Weights of a small audio frame classifier.
Model: 0.697M parameters, norm batchnorm, depths [6, 6, 6], widths [128, 128, 128].
Training: adamw at rate 0.0017, 18400 steps, batches of 64, held-out accuracy 96%.
Data: trained on Morse code for random letters and digits, with fading, noise and interfering tones, 26041 training examples, 45.2 epochs.
Rows from block 3, named by matrix and row number. Each number is 128 + 24 x the weight over its row's rms, rounded and kept within 0 to 255. All counts start at 0. Numbers have three digits each.
# convs0: first depthwise width-11 conv (model.blocks.3.convs.0.weight, 128x1x11), a 11 kernel
convs0.0:159112091166125111125092143151128
convs0.1:139107124149173178139136110139142
convs0.2:151141102141185136101119140143143
convs0.3:131116148162126110108093077132126
convs0.4:128165098156096157107106147120123
convs0.5:103106100110161176139105131135136
convs0.6:137128108105113095166169136144153
convs0.7:126144116128137073146163096113122
convs0.8:097136119121171166109137152147151
convs0.9:151121158165108160140120141149092
convs0.10:120156113086120088129116145162142
convs0.11:136137154089149169090124124147133
convs0.12:135161156135113072119149143123112
convs0.13:133097090096160139134144134104156
convs0.14:120156167130075122112138150120111
convs0.15:148148127137148133168148115180140
convs0.16:104149120105111097079117121118100
convs0.17:116134164094089152137155114143148
convs0.18:131127126160126162080119144124166
convs0.19:172169128140164126138112122158134
convs0.20:141098128107081134161123129135166
convs0.21:107095105124150114111110130158174
convs0.22:123114124125185147129099114155155
convs0.23:104145114080143171128101134140126
convs0.24:134139083148133124149075148120134
convs0.25:121118102093131146172171136120132
convs0.26:143123078152116112119172121134150
convs0.27:098119128088118167105105122148152
convs0.28:114090128097088096125129149142150
convs0.29:131159156099101154159120099107137
convs0.30:081089106123133139131133139155161
convs0.31:128117114129164187143105115110121
convs0.32:171148145135152137100100109106102
convs0.33:147138136110174148079128145123111
convs0.34:112109115165173155105109147136121
convs0.35:145143117145163175158143124103114
convs0.36:102159112111183111118115117144115
convs0.37:113128096123124149117155092126177
convs0.38:112106151172159111129106107122158
convs0.39:096152111163112132115102151120167
convs0.40:132141133157086100111168131101137
convs0.41:192124144143102131140130144150116
convs0.42:092116113099105150153131143164152
convs0.43:156131131128075121162140105107145
convs0.44:131113095119147172142094119104103
convs0.45:151165151162106130110134163154137
convs0.46:154110105167096086121139132122141
convs0.47:135130147111154172126134156109086
convs0.48:174136133131118174124101116096126
convs0.49:145136136115112087157177130105121
convs0.50:153126160123137177149131120103096
convs0.51:165115134121146100171115105159120
convs0.52:136147142107111126133159149165175
convs0.53:146132140140117087088090120149149
convs0.54:114102093122126151174146104142150
convs0.55:143149150137133128147174156156161
convs0.56:113111154083165113141115104123103
convs0.57:135078123103128142108166126155146
convs0.58:119124125088145173083117141133125
convs0.59:165154133141134147142147103116079
convs0.60:113156124151081108090119152118134
convs0.61:145104170095121168120128108109140
convs0.62:163149162140150162128155099129114
convs0.63:115103123147093100174160132130132
convs0.64:128092164098156133115146095130149
convs0.65:138148121151102184106118134103143
convs0.66:132133132152082076105130119124145
convs0.67:150129164109110139125100148078120
convs0.68:136137086127181123152121101137116
convs0.69:126081089144106150128102150140124
convs0.70:110122124129131093166182141119141
convs0.71:136155147140146134084084114119151
convs0.72:135160129106090086094114118125118
convs0.73:086148131121149094148165130132102
convs0.74:132115097117154173170144143137133
convs0.75:149107101156137165174114137138129
convs0.76:124149128074102134145116113089119
convs0.77:106146170091117140128152094149129
convs0.78:121117100165098093157154142140124
convs0.79:155181137127119115114138139088108
convs0.80:113116152090167090144144126107134
convs0.81:144147125168121079130121098138103
convs0.82:112166182106131121108146113116138
convs0.83:086088092103133140149143120120134
convs0.84:141150159121098072120143131135145
convs0.85:174131131093142135103108123087126
convs0.86:105143157157159127144169116157126
convs0.87:096102114150160126081128102129136
convs0.88:129107107127106172142178142118134
convs0.89:115091087143162150150113114146134
convs0.90:139114106099180156124119115108105
convs0.91:142165166134132119105092093118119
convs0.92:095132142108087122140157155094119
convs0.93:148132139119136126184162101106113
convs0.94:128098165107161130087150119112124
convs0.95:094102138130139160176155128131115
convs0.96:105115161125116109082112164146128
convs0.97:122144121122102100160179129107109
convs0.98:130125152151099146177142156149141
convs0.99:128118124079121126128158156168151
convs0.100:152095150096176129142118105133124
convs0.101:131139152152096072135110109117138
convs0.102:144157125129084147163092110125123
convs0.103:117138160127100078090120138120137
convs0.104:146138154127114120120127104091074
convs0.105:120114148089157149090107151144111
convs0.106:134124160124079086131148143147134
convs0.107:141116135154117108179105092144115
convs0.108:127137145120077105158135093114149
convs0.109:122128118140131098142168162166102
convs0.110:112120130143174102082114141133150
convs0.111:144142081123159094157107116134116
convs0.112:120121153117125141075082121148129
convs0.113:141135157105086105159165119134124
convs0.114:140133109159100166160093141112122
convs0.115:175128142154152140152152163136120
convs0.116:145136113098156161117154140154165
convs0.117:149136151156135099074108144128119
convs0.118:109099119093094115166142104139143
convs0.119:120126102148184134095152146122135
convs0.120:108144133137097117169163121111094
convs0.121:145117139102162133081107105154140
convs0.122:128102146099134114171103094151135
convs0.123:150150123130072105161134123139149
convs0.124:132091101101110142157171126113125
convs0.125:138102135140170135082099122152131
convs0.126:122098104146114158149082135156133
convs0.127:120086097112096143154138102150126